config = dict(
    arch='densenet',
    model='masked spectrogram model',
    dataset='short made-up English sentences, spoken by a formant synthesiser in many voices',
    train_examples=26041,
    n_mels=64,
    hop_length=160,
    input='log_mel',
    win_length=400,
    method='simmim',
    mask_ratio=0.5,
    loss='l1',
    norm='batchnorm',
    hidden_act='silu',
    depths=[10, 10, 10],
    kernel_size=3,
    stem='single',
    growth_rate=40,
    init='orthogonal',
    optimizer='soap',
    beta2=0.99,
    learning_rate=0.0033,
    beta1=0.95,
    shampoo_beta=0.99,
    eps=1e-08,
    precondition_frequency=32,
    max_precond_dim=1024,
    merge_dims=True,
    one_sided=False,
    adamw_lr_other_params=0.0011,
    max_grad_norm=1.0,
    magnitude_pruning=0.5,
    max_steps=7900,
    batch_size=64,
    epochs=19.4,
    lr_schedule='linear',
    final_lr_fraction=0,
    warmup_steps=1580,
    weight_decay=0.07,
    adamw_weight_decay_other_params=0.01,
)
Rows from block 7 of a small masked spectrogram model, named by matrix and row number. Rows with one number belong to one channel. Each number is 500 + 25 x the weight over its row's rms, rounded and kept within 0 to 999. All counts start at 0. Numbers have three digits each.
After each channel's rows are labels from the 100 clips, of 14976, where the channel reaches its highest value: "responds to" is what is common among them. Only what is clearly more common there than usual is listed. The data: short made-up English sentences, spoken by a formant synthesiser in many voices. In brackets: how many of the 100.
# conv1: bottleneck pointwise conv (model.blocks.7.conv1.weight, 160x344x1x1), inputs 0-171
# conv2: growth 3x3 conv (model.blocks.7.conv2.weight, 40x160x3x3, transposed, each kernel summed), outputs 0-39

conv1.112:523459488499463500499500500500500530500443452537500500477500500484500515460470500582500500480554511500500500531500500500494500500527526500500500464502500500500452500469540500460500500474500471500500509429556500534509560526500515500458500500539500500500500466500500500500500500503482472452500544500500526457500500500450500439500529500500500459500534500479500503500500503493506531500471500498475478500500500500487500495514500500500460500501500536500500490500500445467500500476469495500505446500500500532500500456500470
conv2.112:498484482475488476436487511509474530479507423482508517500502517469465499463502488539506444487496511491509508506498513478
responds to: clipping (32)

conv1.2:500500470493500500500479500516478566534500463500500515500544472524500528460500538546500500500517532450462500497442508577459560512500500500498509467509500504500484543500560479500462500483482500508516508500487500500530433539479500500509500541500500500500500500500500518556503488500500500500500500527500500500452500480500524500500500499500487539500474500496492500500500534500517500447500546500504521500500500500500500500499500463500500515506541436533510533505500484500505450466473500500500516500503500500482523489485500
conv2.2:513499519475516497473501492523502530504479476489488557518503491480482493556490506501446497483516494533500494493456555448
responds to: voice: deep voice (61); clipping (33)

conv1.50:500500500515489457522500466473537500518500513508549551439500505473515507562500500500500483500456396476470482500492500456500500453500500500496500500501512444492500567500535500533500443544500482532477521517507512500500500515547500514500500523544500500500492532482455449533500551500494500500542500511484500500481468525500515469477500500518500481502526529475500500506552500498500500468500499463500502483500500500500500500500500483500532500489500500445476460500500500500508500500500476519505525500500500500543466500488511
conv2.50:519511469523505513469511512499526525459512497483511506493501497471454452453466526529495471508480502471463511456474467479
responds to: voice: child-like voice (62)

conv1.38:552500500500512518515500526500500500500442500533500500473463500535458532542500508497542500500515545434500500539500500500500500500500500500472472500529500500500500500484500500500500500500500500535495500461500498500489459500512505500500519500500500500500522531500500514519500478555500493547548463500500500489559507500457500500500500500500500500455500500468500511500500476529500500500513547500500532571551470519532500558492500500500476524500500500497526504466521500500462500530500500525500500514500500482500510532500500
conv2.38:469474514494523484524512493506538555504500460515506446477488526502483454449463475489468481495518535508493508518512515498
responds to: clipping (36)

conv1.140:500500508500415500509500459500550440500500554513422500523500581500500500500500542488500459500500500500440528459521443500490500500477492500500464522500480533590500496484441527516495497500500457500500500500530500500500500500500500500504484500500500464478536544445493500465500459518482530481505500513495464483530467525500479500543534469500464500500500511477481476500478500500500500500476500492500525504500501529500500528521484500517500500550500500500529500546500418534493500500500536500540485500500483540500500456492454
conv2.140:528449493483550497515494489481484478513526547542525526494488550494499486494518522496484499480496495462453482528461480491
responds to: /aɪ/ (65); voice: child-like voice (50); mains hum (45)

conv1.72:520447500529500500529467500500470535500500441500545512500504500397500500500510506500500500500500500500536500500487526500500460461500500478524500500500482454568500500500519500490500500518500513500500527500552500500500500495506500523500496443500485500540500500488500463500500463500500495500500500485500500491500533500536500463475500500500500540551499500500500517500463500500462500550500463500500541514530497432498500478480494526500500500500500500523500500489482500492500500490500500500522500500500500513500500500524500
conv2.72:526496518483522483504543511515496519488487523494478508530511496479568493487517516499486490495515598526485515491514508479
responds to: clipping (87); voice: high voice (52)

conv1.139:447500503498500452522474489461569532500534500456500537470500500500500500500523500500500453500523500494441500500500446491500487476489500500500469500465500481540500543520584452500482487500511456517500504528522500500500526500500481500459500500517500459500500496500500500500485465494465500500541459500490510560500464500500500500541437466500483552533500543473500500448500500500500500500482500500500545500500478467524543500514500500500478500500500500499500528500487500500548500500500500522521468506546458500485527500510472
conv2.139:517481500545488492499507493516540531475501498529474483469483475477558448513464492489507517495442536502487496519531511494
responds to: mains hum (26)

conv1.116:503500461500561500500503531500462527511500507500529500500500490500518500488500540500500538548378500463500500500483500546481451500482471473560498500500476552470520467443491500500565529500531485495468500500500494500508478500543500503500500474523500500500485500477477546500500500500488500506500500487500421472500500500500492500521500500500450500500483500483474499499435544498500547500533500500485500500500500505500500500478505500500523500500483500439442518511500443500500529493536487525448473480500500493507490473483547
conv2.116:443503478462510526487514498453500467478470527505489493467460481482508522524539515486491542510455505511523505485472490471
responds to: voice: deep voice (55)

conv1.51:464500500472477529500471537477500515500500453522514522549455504544471471500500570500500500486442500500500500500500500500471500500500500447500500500500535500502508511500500500500500479500500500500500465537500500444516500500500544500477500444500488500500507500564500500500500509454500456500500505500500473522500524500500463468523540500500483477500500500529452502500517500500500540450528513507504502502472500521500500500526463484500460500500505493474458500513500500500505536500500500500500500500500484510500500520479554
conv2.51:458455522533460469512468480472472486487516488511558490498511515487488507463472500530535532512492454499484496504482479492
responds to: voice: child-like voice (69)

conv1.11:454495478500481500487510478500469500500500488530478546448483534523517521484500500461500455508500508528500461493530458503472470500500500506505500521551574500500469504500500448500473457449500500504500530500500500500467500500480500480500486508533500486500543500495538500500500500500520500556545500563500500531500512501483500511500500494448500500500539500500484538500500500500500545484500500500539499537500500500522535550500500500504500461500482482463500500500534500450446500500500500500458500508500500500520466500464500
conv2.11:508508481527493495498483519513515496500493544517477490511548489479506477568475511471529519532544517529509490511488443532
responds to: mains hum (40)

conv1.71:500473500500500471490550458516474512500478500500500480494500468516481500500500500535477500500491452500500500500470500522527524500500526500500500500500488532500492523500500533500500528500500456500500500500517500526500500454500500500500500515500500500506500500500500500456500548500505472500500517500497500500538500500500491500500500500500500500500503500534502476500500521500475462500465500500531500500500500500500500500532500500526479471471521464500500500500473500560500497442500500500500500471466500500500541488517500
conv2.71:501513470475484521451496479515518514508480480505479500496489502471460485454509437497494471519502447498510510553482530521
responds to: clipping (32); rumble (31); mains hum (26)

conv1.125:500484500474500500500460500500522500500466500500500538534521463478451475500537525500545444500500500500500517468546515500500500500472528439500500500500447500510500556500541579500500500453500500495500500518500500500500464500536554455500500500500552500500456468500517500500509521500500500500500571500523500442500546500544524500500460500472470562497482499500500529473500497428500500561500514500500500500500500500450500446500500505455521479500500500500500500500500470500466500500540500454500500500500445560500500470500500
conv2.125:497495517487464498463493468505480507568509558457472496467473474514491508468501510511502515495507464477485492460494472476
responds to: voice: deep voice (86); clipping (42)

conv1.107:500500500467500500518522474500531500500500500451500500523472500500500500500487500500521456500500500466500542500539506469500500465483534468500491500500486481467500500500494500500500442500500500500500500500538500500471500500500500492500500500500523469500500551555463500500500500500500500495500500500500500500490500500448500500563500500500500524500500500500500500500478500500500500500500500517497498500500500479500500499500452500500500500500500500500500477549500500500562500503500419454500500500500523524502500500500500
conv2.107:416532498521502524510503535506518479488461471502489486466526488523494439496476506531526485505490492503485524478507517480
responds to: mains hum (47)

conv1.25:480446523500500500500500500500509518446458485540500500464492480500449538500500500520500448501469500484452500472500500500463469500500496497527500476500471500493491500500516537500500500483500500500500500500550500473459500500481514500500461446500528435500476500500500500500459500500535486440446500500488499459500475500500494529500500500500500458500500500534500448500500454537500500500500500500488464500500471472431500440486524444500500539511500441500500500500476500500500504553493465500481500500495512558500500500532527
conv2.25:510507521508498501506543515512522497508495454542483526527537554450507473493499472531524460488513511510475530509474510461
responds to: voice: deep voice (71)

conv1.104:512491500500490542500500500465498500500500548473515500530500447551500500500500481498519500559458559500506525463500500503500500497539452500500414500500504459541500506500500501500472500457532498539500500500500496500460500500526500460500500500500500500441500516547500492500473490500500475471500500500500496479501440500484477473500500500502500486514457455500474500500515489500475469486470500514475483484469500540500465500481498500500500469500500462500500500546500500535500500500487536503500500500500500500542500491477460
conv2.104:483503492478515482519480482443508442521489468528487501446478490429505480483492489510528516482495526508465502511496502488
responds to: /aɪ/ (61); voice: child-like voice (55)

conv1.158:534525563564529500500462539500500500500507500455500548500500493473500500479487500500500500500532473491500489500473486512500522500524437500453456500500500500450500500404430480500526535504500476500500500500499477500466479486500515475523500500500487500500543477499500500510534500500500471500539500500500422475448543462466500500500500459500460520500489487500500500483510500500500500500491509512491489500507500462500500500486500495500462500500500487500533495500500500500511532500518500500570500551526500538500500500500540
conv2.158:501496501515492488466534535482482483493530485519492542530473554501501463496540508538537454471510514488509517504534475475
responds to: mains hum (38); thin (high-pass) (31)

conv1.147:534583424500489466500500519478458500472500479456542436500555483500500500533500514558500500526500497500515500500477500500500500477461500500545447500500535533500500500477512500471500451500500452513500511476501510464500500500506476500557479501462500517500500500451500500477500500500500479500500500500500500498503496500455500500560500500435500504500500542524500444457527500500522500500479500500500500500551500500491500477500523484500473470500500500500500510539500500493476478507499463500484489500512502496500519500500500
conv2.147:504498444501484486469498498447490556464518517543479507472445496504510521513474488486528501496467518506487477478497482472
responds to: clipping (29)

conv1.89:524500543537500500470475486475473500500492567462500490500527500500550500500500539531536537500519436500539474403500461520500500488500507500500469471564500500500445516500500543493503505485526485500500534487469500500500499498512506512470514500476549500472541449500548500519500500500500500490497500500500466485500500534500553453500507500500500494500500484500500448500500471500500500499500528500500500461453482490457511494523505464500500534500500500500493516500468500500500477452500491500528475500500500530456500500500500
conv2.89:499506494476437521465493508432483497529506464461524521457515510494472521509457473516498488527505495508515522498504476517
responds to: mains hum (55)